config.yaml
muon_scale: "match_rms_adamw"
adamw_lr_other_params: 0.00094
weight_decay: 0.07
Rows from block 3 of a small image diffusion model, named by matrix and row number. Rows with one number within an expert belong to one neuron, the router's apart. Each number is 128 + 32 x the weight over its row's rms, rounded and kept within 0 to 255. All counts start at 0.
After each expert's rows are labels from the 100 images, of 14976 (inputs lightly noised), where the router gives the expert most weight on average: "top examples" is what is common among them. Only what is clearly more common there than usual is listed. The data: rendered landscapes of hills, water and sky.
# router: slot weights (model.blocks.3.mlp.router.weight, 64x192, trained with AdamW), inputs 128-191
# up: expert up (model.blocks.3.mlp.up, 64x192x192), inputs 128-191
# down: expert down (model.blocks.3.mlp.down, 64x192x192, transposed), outputs 128-191

# expert 60
router.60 [143 170 108 172  98 102 100  71 150 138  57 142 146 143 168 158 110  63 181 112  90 147 130 177  40 143 128 149 158 137  70  98 179  93 106 147  98 152 108 146 126 147 144 133 150 122 154 100 120 139 139  92 151 151 115 172 161 124 106 160 152 106 115  68]
up.0 [165 101 163 142 185  94 155 152 107 111  56 120  98  75  99 137 132 125 131 181 112 122  96 134 112 124 128 121 205 127 122  97 128  56  94  34 127 105 140 135 135 105 106 123 152 159 115 122 107 155 113  38 158 197 134 177 138 138 157  91  64 101 123  89]
down.0 [122  97 162 107 144 183  94 127 139  53 201 112 134 146 175 145 143 138 127 166 131 182 128 115 185 156 164 133 185 115 131 145 171 194 124 255 124 137 134 104 116 163  77 176 134 157  93 114  76 130 131  68 105 139  76 153 146 118 110 161 182 112 102 154]
up.1 [117 123 125  65 129 138 159 161 114  79 167 114 159  95 153 142 175 130 139 115 167 111 114  74 182 189 104 132 120  89 136 121  93 143  69 150 183 151 199 141 142 122 139  99 125 105 103 125 180  77 151 130  88 117 135 114 123 132  80 110 131 133  91  81]
down.1 [122 161 149 129 136 115 141  79 144  65 124 154 134 131 122 193 174 145 128 123 112 152 110 150 181 102 157 151 147 153 189  82 142 149 144  92 175 128  70  35 139 139 149 115 135 153  90 112 144 121 113 127  81  73 102 167 167  92 126 137 146 130 146 178]
up.2 [148  50 125 143 133 207 106 111 136 145 140  94 111 154 123  89 151 117  51 123  81  85 135 147 116 126  80 175 154 139 122  77  90  98 157  60 121 112 129 142 162  91 119 135 226 173 102 123 130 138 104 164 137  90 117 100 124  82 110 120 136 126 109 153]
down.2 [123 180  60 153 122  91  87 106 168 113 122 123 142  42 120 112 139 153  90 144 134 109 167 129  97 110 149 163 122 100  84  13 178 149 116 156 167 133  85  65 153 157 172  99 132 112 129 150  90 120 163 122  95 140 115 111 166  80 139 105 153 124 110 133]
up.3 [155 142 139 117  67 153 113 119 149 138 123 133  85 172  80  69 136 119 173 141 159 125 140 106 108 110 169 117 132 152 151 175 174 163 126 130  87 179 125 145 103 110 136 202  73 145 131 111 126 127 117 122  94 127 131 113 121 179 138 122 135 106  71 167]
down.3 [128 114 181 112  91 138  80 151 144  40 166 142 167 135 178 115 136 132 136 136 141 148  76 163 139 127 111 125  96 116 184 175 107 128 152 103 146  85 119  79 124 132 148 118 148 184 152 158 127 125 100 118 255 135 109 141 106 110 130 122 173 179 130 109]
up.4 [103 178  59 144 202  92 137 161 160  99 162 155 127 137 120 124 183 115  88  98 150 137 141 172 140 104  90  94  71 171 144 104 110 135 127 118 164 108 170 117 141 109  59  98 108 153 111 115  77 111  92 119 157 144  86 161 144 146 116 115 148 209 121 129]
down.4 [115  84 149 102 154 139 146 109 100  49 121 144  94 111  76 154 110  63 127  84 152 137 166 113 113 172 164 135 176 114 121 115 180 167 120 139 156 171 147  99 105 165 114 107 106  59 150 150 169 157 103  83 139  92  93 149 143  77  99 139 166 184 112 131]
top examples: noon

# expert 34
router.34 [131  20 129 107 100 125 106 146 147 143 153 182 126 111 128  91 145 124 105 114  65  78 104 131 186 127 115 148 121 124 168 204 155 150  75 117 123 132 114  87 133 115  94 155 108 132 106 134 147 144 102 133 114 117 166 182  77 165 114 100 136 127 158  94]
up.0 [ 92 115 131  90 128 114  79 170 153 126 134  93 123  94 125 125 167 139 139 113 128 133 156 146 172 167 119 140 150 149 108 137 107 126 114 129 174 128 110  72 140 121 150 113 166 114 197 137 188  82 132  60 166 141 139 200 107 139 165 126 150 141  80 178]
down.0 [112  33 125 178 152 161  84 122  58  87 149 124 112 131 122  94 162 125 128 118 149 134 115  73 164 140 101 123 133  93 101  51 120 118 139 123 145 158 160 145 161 113 114 109 168 103 120 112 112 125 165 109 128 188 134 141 146 126 160 117 162 163  94 153]
up.1 [149 101 164  69 115 151 193 167 104 103 115  89 134  87 162 150 164 136 144 121 101  44 160 103 120 116  78 148  75 178  77 119 177 110 170 176 138 119 100 127 163  90 121 113 161 147 186  89 152 143 142 138 119 100 108 188 116  93 105 143 118  81 131  85]
down.1 [105  34 189 174 127 121 141 154 142 146 144 107 106 144  91  84  76 162 146  88 165 102  93  37 172 147  92 123 134  97 125 107 130 145 145 116  61 131 152 121 107 149 129  81 118  95 139 140 150 137 115 100 138 157 129 118 137 105  80 105 138 118 113 175]
up.2 [133  51 158 213 106 122 115 143 156 119 145  94 174 123 150 138  62  76  64 143 107  94  97 102 130 108  95 123 114 161 179 137 128 113 167 122 162 183 146  65 136 102 141 118 150 129 149  94 141 112 124 109  96  92 125 126 134 117 173 114  89 150  94 180]
down.2 [ 73 162 128  45  86 156  95  92 104 130 141 109 119 142 123 119  92 125 129 163 137 110 136 160 126 133  94 139 110 149 121 147 123 106 136 117 137  79 121 115 106 129 141  80 155  85 108 112  82 175 139 151  73 146 111 160 186 123 136 117 125 146 132 129]
up.3 [120 108 102  83  92 116 157  75 124  96 159 100 133 113 158 130  87 120  95 131 155 142 139 130 167 153 115 164 116 151 105 160 118 120 144 192 121 139  89 180 148 135 171 135  76 164 185 126 129 171 185 138  85 142 171 111 110 120 172 142 131 132 142 119]
down.3 [ 75 146 126 167 168 112 106 146  43 135 102 104 115 139 155  83  88 144 124  95 178 173 132 144 160 134 164 133  96 124 111 138 142  79 149 141  94 101 164 137 139 141 127 156  68  58 110  88  94 104 157 171 139  96 158  99 112 184 134 129 135 176 150 107]
up.4 [129 116  92 102 127  83  53 117 112  97 146 163 103 151 146 188  95  61 144 115 188 159 113 110  88 113 146  94 189 164 140 109 116 129 162 142  95 113 123 190  77 118 115 161 130 110  99 128 135 101  97 149 162 152 177 141  81 155  97 157 113 147 109 159]
down.4 [113 115 118 142 156 113 129 174  83 110 155 105 127 142 123 163 164  94 116 130 136  94 109 128 127  82 113 118 154 156 128 111  79 179  82 132 150 132 118 129 135 127 136 130 132 122 113 120 154 125  99 128  65 142 176 171 110 124 135 105 113 133  89  98]
top examples: sunset; snowy peaks; purple alien crags

# expert 33
router.33 [155 118 179  94 119 162 182 113 137 138 155 109 150 134 135 117 127 109  85 194 145 141 121 166 129 123 120 131 111 145  80  80 155 143 106 150 128 191 123  60 154 113 105 100 159 154 128 151 122 138 148 173 154 193 137 172 104 168 138  80 134 112 162  98]
up.0 [148 148 147 137  98 122  99 164 140 145  67 125 123  89  56 116  79 169 125 161 138 146 164 116 118  89  94 162  89 146  46 186 180 119 150  88 122  85  79  97 109 131 117 136 157 136 111 111 111 134  83 100 142 105 108 132  99 127 150 133 112 184 181 161]
down.0 [153 183 134 134 114 163 121 155 112 144 175 133 174 186 142 146 146  87  59 155  64 130  62 132 121 166 159  96  69 101 191 134 125 136 113 165  87 165 179 135 131 146 103 146 129 168 110 125 141 130 116  90 181 176 162 101 196 135  98  98 138 128 163 104]
up.1 [104 132  66 198 159 173  52 102 141  45 193  81 150 100 134 113 105 129 102 158 187 144 103 119 110  71 104 186  98 144 125 153 134 115 142  96 139 143 125 209 107 108 109  67 115 166 104 124 136 140  79 156 141  38 112 130  55 101  91 105 196 168 169 123]
down.1 [154 148 183 136 191 121  88 124 187 138  69 162 114 136 151 180 149  75  86 193 164 156 123 133 147 162 150 129  79 155  65 111  61  88 134 147 147  84 120 147 162 115 140 191 123 114 124 128 101 145 139 122 143 133 135 137  96 149 105 108  77 167 135 139]
up.2 [124 117 134 116 169 158 138 128 162 106 171 124 142 187 172 116  87 121  43 157 107 135 123  97 176 148 127 115  85 119 130 180 120 135 163 127  29 154 131 129 152 116 111 133 134 197 191 148  71 175 125 154 170 114 141 175  55 138 123  93 140  59 141 122]
down.2 [143 166 128 109 127  93 126  96 117 138  88 167 126  60  89 199 167 154  89 170 106 110 147 171  92 124 144 168  73  99  98 157 130 127  97 147  88  95 139 132  84 147  95  99 139 131 124 114 101 121 148 157  93  97 164 153 149 136  90 166 108  75 108 110]
up.3 [ 91 136  47 124 110 145 120  88 166 100 129 102  87  70 112 192 113  63 179 186 119 109 112 171 120 166 103 147 132 129  48 102 141 139 108 154 124  96 165  97 114 146 142 102 115 183 110 138 143 152 154 104  73 133 112 129 145 132 143 162  99 142 144 118]
down.3 [175 129 135 110 107 108 177 137 106 167 159  73 141 153 136 128 162 123 145 174 104  78 155  64  88 165 157 126 132 119 149 152  77 137  57 122 144 113 135 149 171 137 159  94 143 102 163  77 182 211 126  76 123 130 163  96 102 120 184 106 140 156 153 125]
up.4 [122 130  83 133 138 139 174 137 176  90 123  89 135 116 171 142 110 117 126 126 135  87  73 110 122 109 152 100 195  54 104 128 117 146 133 124 108  77 206 135 166  57 155 113 113 122 139 138 149 120 102 136 110 103  84 151 131 133 135  89 126 121  92 105]
down.4 [ 96 100 152  77 157 122 137 110  59 127 152  96 138 130 124 103 101 113 133 118 141 129 202 152 128 114 115 157 153 216  99  88 122 111 120  76 131 219  63 120 130 159 114 165 193 123 154 124 108 153 164 163  84  95  44 110 137 141  94 128 139  99 115 113]
top examples: night; red mesas

# expert 58
router.58 [153 146 189 122 154 123 137  90 130 108 162 145 148 150 146 168 143 123  89 142 134 102  79  79  78  76 120 144 152 168 152 191 104 152 108 162 121 170  93 159 174  84  72  94 111 111  88 176 164 151 109 137 122 123 127 139 109 102 114 146 115 124 104 124]
up.0 [142 113  56  95 129 117 145 166 135 145 118  96 131 189 132  99 147 105 108  92 202 137 150 143 212 156 103 159 123 127 104 136  69 117 142 181 185 142 159  68 127 155 151 101 113 178 174 100  74 111 136 150 110 128 134  43 143 106 128 110  95  64  81 109]
down.0 [144 160 150  75 118 139  95 120 121  84 115 173 128  86 107  86 146 128  97 103 102 112 106 151 102  98 142 153 146 164 180 112 189 111 157 112 205 122 139 108 167 107 149 123 122  45 132 142 124 103 145 147 112 115 145  75 126 146 121 109 162  93 106 141]
up.1 [155 205 115 172 114 113 170 197 127 170 120 148 142 172 152 149 129 162  92 110 166 130 140 134 134 141 115 133 149 154 127 140 131 136 153 132 102 118 133 143 146 136  97 149 148 164  90 146 132 128 101 116  80  64 122 196 112  99 123  80 162 183 115 127]
down.1 [163 113 143  45 124 125 124 125 127 106 145 129 121 154 128  91 187 159 146 145 141 138  96  98  99 134 128 132 134 132 127 117 170 139 160 126 142 107 150 106 133 114  78 134 178  72 126 106 156 127 130 109  97  96 144 179  55 134  79 146 163 118 127 117]
up.2 [104 115 126 101 116 144  69 116 151 104 165 154 109 106 138  91 147 114 203  75 147 138 124 152 128 134 100 113 104  97 137  98 158 109 138 103  75 129  94 223 108 112 117 129 155 113 112 118 144 127 113 125  83 125 184 113 195 128  81  75 156 149 136 166]
down.2 [204 120 179  95 153 107 113 141 165 115 133  95 137 112 177  92 140 108 187 115  80 139 130  98 136 143  72 124 109 156 100 104 176 118  97 147 125 147 119 123 136 129 143 139 129  49 134 125 144 184 139 150 120 152 175  55  56 132 105 133  95 152 107 108]
up.3 [107 143 119 201 109  93 114  85 131 147 107 102 142 123 114 180 167 110 157 148 144  97 120 130  93 167 125  60 105 107 133 153 157 143 126  71 146 126 124 190 149 111 100 127 106 112 147 183 155  88 135 139 119 131 132  92  98  97 124 154 137 181  94 119]
down.3 [129 166 106 197 157 194 121 131 102 111 151 118 102 108 143  75  61 121  88 147 146 145  96  93 156 154 169 129 122 120  98 165 133 100  96 144 144 141 147 169 163 113 130 175 105 172  66 127 145  68 115 138 122 113  94  98 136  93  73 147 106 156 138 127]
up.4 [ 68 130 124 104 116  64 158 111 125 137  69 111 110 123 141  75 140 134 172 149 189 154 138 153  72 142 106 140 210 115 136 175 153 152 157 223 100 134  83  98 127 164 132  68  76 106 130 134  74 191 173  63  84 166 150 177 136 142 129  89 143 125 114 168]
down.4 [152 162  94 136  88 152 141  87 136 120 172 121 122 113  93 136  87 128 140 115 133 123 128  94 160 182 122 107 175 143 154 171 135 162  91  43  96 169 184  99 147  73 102 145 107 153 131 116 151 175 109  97 150 104 101 137  92 146 132 123 118 130 145  65]
top examples: water: dry; overcast; green hills; land: dark volcanic rock

# expert 4
router.4 [177 146 187  31 135 124 139 105 122 136 131 150 141 189 144  84 180 155  42 118 158 148  97 126 160 129 142 138 129 168 234 191  96 112 168 159 176 124 121 137 154 130 108 122 134 126 153 137 156 134  84 125 136 125 148 150  84 131 158 153 117 123  88 101]
up.0 [123 142 104 117 122 179 168 140 129 106 110 143 103  81  87 134  58 116 156 148 174 148  83 136 101 111 108 152 162 119 135  86 113 116 140  88  83 110 148 172 145 129 155 172 171 146  92 120  75 159  98 143 141 181 145 189 110 163 141 127 181  98 115 175]
down.0 [100 123  98  99  99 131  62 142 181 206 156 131 121 143 156 132 147  97 162 171  96 144 174 139 116 110  89  84 118 125 136 141 159 179 166 170  91 142 124  95  80 194 100 167 140 137 140 137 101 148 123 118 107 186 131  95  99 151 170 142 127 121 127  78]
up.1 [168 135 180 108 131  91  92  96 135 100 114 110 126 132 166 179 122 145  80 162  72 107 149  98  88 178 141 109 153 115 151  74 139 129 138 156 102 127 127 141 102 154  58 107  94 120  92 190 117  95  86 123 117 113 158 184  77 116 140 112  92  72 121 110]
down.1 [ 87 134 103  95 131  87 112 129 102 112 175 153 111 146  83 140 147 116 117 160 119 139 127 147 188  76 105 122 160 152 182 121 101 142 204  87 108 136 191 101 112  94 142 166 176 118 151 109  73 168 109 170 119 164 117 115 103 145  98 130 178 127 119 150]
up.2 [152  78  83 160 157 131 102 148 174 135 105 154 124 132  41 159 118 180 155 133 123 140  95 147 159 109 161 118 119  97 118 149  73 163 108 139  73 144 117 150 153 125 109  79 117  86 133 133 150 134 140  88  95  73  89 132 149 119 136 138  97 130 105 136]
down.2 [ 71 158 138 172 140 124 144 140  73 150 140  94 114 112 214 119 138 102  98 156 109  92 164  93 155 186 108 171 147 137 129 140 148 155 167  44 123  99 120 130 167 141 118 157 138  69 115  97 158 129  92  99 122 113 132 107  93 180 124 141 156  60 112 137]
up.3 [ 84 125 143 120 127 130 154 182 136 160 182 166 109 117 100  92 131  81 159 163 144 108 160  43 154 126 133 187 130 107 160 107  97 115 139 125 134 109 170  94 145 147  94 121 116 204 100 165 188 104 117 158 119 115 163  89  52 115 156 177  47  97  75 133]
down.3 [ 70 123 143 177 118 154 142 134 158 106 127 111 197 156 115 156  90 141 132 157 181 127 188 121 153 182 110 120 114 128  60 137 123 112 137 118 120 123 140 153 117 164 127 106 113 160 146 140 156 159 125 148 207 162 110  83 164 175  75 124 193 147 140 131]
up.4 [ 61 200 145  88  90 134  64  60 153  82 147 143  81 136 132 123 105 158 158 138 111 115 135 138 131 105 101 138 126 102  13  65 127 151 110 116 103 135 141 101 122 131  94  88 162  75 129 167 106 169 182 144 123  80 113  84 194 150 106 119 162 115 142 119]
down.4 [130 136  92  37 130 101  46 136  68 128 123  98 157 102 142 102  80 128 101  86 124 140 100 106 118 111 118 143 145 131 174 152 211 112  87 135  99 121 141 125  99 101 136 119 134 176 123 112 151 186 131 145  72  87 126  87 128 160 109 120 103 131 117 137]
top examples: fog; overcast

# expert 38
router.38 [114  99 185  71  89 113  63  69 164  97  85 117 116 120 156  65 113 118 134 172  84 157 158 129 139 119 171 119 140  85  36 105 125 148 131 143 138 103  90 135 115 144 159 110 191 132 149  78 144 107 143 120 156 158  87 209  62 142 144 146 157 102 124 132]
up.12 [110 168 115 101 149 134 155 122  53 115  75 151  76 128 126 165 172 168 115 110 144 146 135 107 127  97 113 128 116 146 192 101  67 123 117 118 156 109  90 106 140 128 120 155 112  95 131 128 120 126 182 170  68 100 162 105 159 148 139 115 124 101 120 127]
down.12 [150  53  94 113 121 165 107  72 148 114 147 129 150  68 126 123 130  89  82 126 136 123 133 168 105 103 139 126 111 135 119 144 158 119  88 143 114 100 173 139 101 128 117  92  75 133  57  87 121 133 154  79 115 135 122 144  62 131 137 117 168 113 124 169]
up.13 [103 132  85  66 157 113 113 118 154 152  84 149 103  94 166 108 141 165 156 118 128 147  63 152 158 155  95 115 140 123 145  88 117 119 150 136 120 161 148 147 156 116 149 182 111 180 128 140 168 179 101 176 115 102 132 110 154 164 200 172 106 133 107 151]
down.13 [110 179 156  36 105 172  73 163 144 124 170 102 145 122 158  91 117 105 168 119 147 171 167 120 118 131 125 142 154 128 115  87 113 125 151 111 111  66 134  92  67 168 139 111 137 185 175 121 103 143 143 129 150  77 109 158 154 143 148 101 135 136 105 135]
up.14 [123 105 169 166 115 121  66  59 135 166 134 143  71 131 170 106 170  70 116  94 148 109 108 193 173  98 113 131 119 169 133 141 120 150 124 208 164  93 108 119 103 125 160 118 102 155 110 139 162 121 160  71 153  95 100 193 105 134 168 181 108 133 100  75]
down.14 [195 109 142  86 118 132 158 112 188  94 129 159 160 131 159 112 179 133 175 175  64 128  77 109 168 121 103 153  85 134 118 171 107  99  80 131 140  40 105 113 146 144 168 116  91 145  90 197 174  76 133 136 173 139 131 174  74 129 160 143 156 149  67 122]
up.15 [143 161 146 156 129 135 143  71 143 143  92 138 151 151 132 175 179 136 161  94 111 148 222 147 125 162 137 130 103 168 138 157 127 178 105  52 123 114 190  93 158 126  98 115  74  83  83 118 129 155  54  97 148 174 167  91 122 101 136 103 207  90 135  84]
down.15 [ 70 103 127  77 102 117 128 135 128  89 168 127  78  69  76 119 173 120 171  78 101  88  50 135 103 123 129 116 101 114 123 148 127  43 161 175  81 170 118 151 120  96  68 140 133 143 112 105 128 117 129 118  90  91 127 106 115 124 137 127  69  73 170 232]
up.16 [109 120 125 140 114 180 137 142 159  81 112 106 181 129  85 153 122 106  96 112 136 163 120 100 132 110 107 155 145 109 217 183 106  84 131 186 140 163  96 126 100  85 124 113 140 141 164 202 100  84  92 128 132 174  81 171 175 140 151 118 141 116 156 100]
down.16 [171 213  72 149  93 155 143 120 136 126 144 105 107 111 131  97 174 124  99 140 204 103  93 148 121 121 121 162 127 165  74 161 157 155  81 118 165 123 145 177 147 148 104 154 126 105 128 130 189 180 130 112 180 113 108 113  70 140 122 162 100 104 111  92]
top examples: noon; fog; desert dunes

# expert 19
router.19 [140 103 121 112 123 128 105  88 142 116  99 115 162  99 129 129  97 105 116 113  76 185  92 189  85 186 196 166 152 141  88  64  73 105  56 142 150 194 153 125 123 158 128 163 125  66 188 101  70 159 107  76 115 104  94 187 141 153 115 159 115 105 115  70]
up.0 [ 87 186  93 139 114 111 138 107 165  91 158 103  98 212 110 137 129 116 109 131 103 169 182 108  93 126 146 132 132 114  89 142 111  71 144 130 106 106 109 106 149 117 103  89 174 193 118 193  99 121 100 106 176  75 129 164 160 117 167 154 119 160 130 134]
down.0 [134 121 203 216 100 160  81 131 154 117 176 165 127 109 108 142 118 143 136  95 186 103 130 101 164 137 158 154  94 116  75 194 103 104 197 163 112 146  76 204 147 144 103 170 116 105 100 182 120 151 103 122 139 118 127  81 156 115 150  64 121 106 169 109]
up.1 [124 116 197 107 181  94 109 109 184 155 112 119 164 134 140 108 153 134 162  92  55 146  83 103  97 167 100 126 171 130 154 124 149 155 139 115 147 168  79  91  20 148 105 143 153 180  63 138 157 171 112 155 127 162 146  91 158  90 130 112  79 129 159 166]
down.1 [ 93 115 150 125 192 122 148 163 151 138 129 132 134 133 125 110 117 145 121 112 137 103 173  96 159  97 149 166 163 158 152 142 139 143 160  98 154 112 166 177 214 111 123  83 133 139  99 109 113 111 122 205 151 139 148  90 180 102 154 149 105  92 148 100]
up.2 [140  98 107 117 133 131 143 147 128 134 123 153  67  59  80 118  90 156 159 165 119 152 129 107 178 108 107 121 128 120 177 156 153 118 130 124  89  86 141  93 109  83  90  86  91 143 122  98  95 166 121 113 135 143 102 144 154  90 157 127 142 129 152 105]
down.2 [119 151 125 108 107 164 129 131 153 192 200 126 121 168 116 137  93 125  76 158 166 116 121 189 168 109 156  78 122 122 161  90  77 117 139 108  72 148  92 151 106 161 121 173 146 136  82  59 127  67  93 141 152 149  81 146 104 121 222 105 164 130 105 102]
up.3 [ 78 119 153 157 156 103  97 123  63  73 155 123 120  97 219 115 139 122 131 152  95 113 113  84 108 124  67 146 161 131 183 135 207 165 141  88 145 176 119 122 126 109 112 108 137 126 130  99 108 148 191 151 104 104 127  83 196  93 145  90 144  88 105 128]
down.3 [147 143 116 138 110 180 150 128 173 150 134  91 122 161  39 151 190 158 142 113 181 126 151 181 114  95 147 110 155 109  97 105  96 160 214 138 131  98 137 183 132 154 116 151  91  52 192 116 108 134  91 123 102 188 181 101 139  99 137 129 124 125  91 140]
up.4 [108 153 154 103 143 135  92 107 159 114 147 116 140 129 147 102 152 155 167 105 165 173  84 134 139 127 123 131 114 123 116  66 150 149 132 141 182 158 128 119 175 138 138  55 131 130 112 194 172 125  99 124 150 188 101  88 137 103 162 143 110 159 110 134]
down.4 [127 172 170 118 108 125 112 152  59 140 115 146 111 115 131 144  85  96 172 132 224 133 118 134  71 173 144 149 108  78  91 127  39 125 109 126 134 144 114 147 141 112 107 124 184 113  84 122 146  61 157 128 102 118 113  90 151 104 123 120 168 143 131 180]
top examples: night

# expert 20
router.20 [135  45 108  87 100  87 183 141 121  73 125 122 117 138 112  69 180 129  55 136 177 136 157 128 125 122 117 124 151 153 255 135  71 135 144 128 173 102 129  73 113 123 154 132 105 111 152 115 140  99 111 154 155 105 134  79 119 131 161 167 128  58  86 145]
up.2 [143 132 143 110 152 110  95 130  87  65 150 193 178 152  85 113  78 130 100 128 116 108  94 107 105 151 130  95 196 144  99  91 110 125 112 169 116 101 114 152 140 177 113  53 114 130 120 144 170  93 107  88  66 194 138 159  97 145 117 165 185 132 133 119]
down.2 [139 134 145 153 124 127 116 178 185 162 114 132  77 149 128 126  68  76  92 107 114 186  99 160  83 104 118 127 182 169 136 120 151  78  88 155 116 131 152 131 166 128 118 109 114 101  91 117 109 175 119 123 126 101 165 135 155 141  87 136 138 126 124 150]
up.3 [162 101 103  96 122 110 195  92 182 134 116 145 129 121  94 143  70 119 162 172  74 157 128 152  96 106 148 126 154  65 152 152  99 142 121 134 142 134 146 165 156 144 153 101  92 118 141 118  86 123 140  98 132  68  94 102  78  78  54 140 149 100 132 124]
down.3 [152 105 177 193 165 129 207 119 165 122  91  67 151 154 142 163  96 109 130 118 108 148 125 167 135 102 122 117 149 143  79 142 185  75 154 138 130 137 107 161 174 139 110 110  57  82  96 195 187 118 126 109  80 177 151 109 147  87 113  66 130 123 126 130]
up.4 [152 144 102 119 126 148 149 116  95 130 118 122 118 143 109 102 113  95 125 177 113 169 104  87 165 125 107 132 179 115  90 106 102 106 182  88 171 144 138 125 143 103 108 110 144  84 157 171 141 109 152 173 114 115 127 198 223 144 155 128 144 174 138 133]
down.4 [152  74  91 142 162 108 142 129 124 101  99 149 106 114 153 138 120  76 139 155 136 148 122 124  52 114  60 107 159 108 108 212 132  88 156 125 112  74 113 130 136 128 112 107 139  82 115 167 118 119 112 140  68 113 114 221  61  79 121 114 124 113 142 137]
up.5 [144  58 128 195 116 128 141 133 162 142  97 120 141 144 112 161 173 134 121 143 150 156 119 186 143  98 135 125 142 148 195 115  81 133  84 127 115 164  87 170 141 147 154 116 121  64 126 102  96  98 135 110  84 103 110 111 208 131  48 187 145 111 116 121]
down.5 [ 76 173 154 155 160 150  67 204 123 127 131 104 167 120 151 129 117 119 139 144 119  99 161  67 147 122 142 166 151 122  12  51 161  93 122 167 179 115 111  86 108 132 125 143 119 134 117 125 109 102 120 108 199 114  89 104 138 131  28 131 131 138 128 111]
up.6 [168  86 160  92 120  97 181 104 143 157 132 127 129 155  92  97  76 144 101 128 199 124 157 109  99 135  91 126 134  97 127 129 166 163 155 129  74 164 122 247 170 154 156 143 168 206 148 111 121 162 145 134 136  69 116  71 115 117 152 107 123 114 162 117]
down.6 [137 188  73 128 161 171 137 141 134 152 119  98 124 164 158  97 157  93 129 134 152 130 124 169 166 132 151 120 125 130 100  74 143 132  95 133 115 151 126  99 130 124  88 145 101 171 140 118  58  83 141 108 123 148 129  69  63 119  93  93 130 116 130 126]
top examples: snowy peaks; noon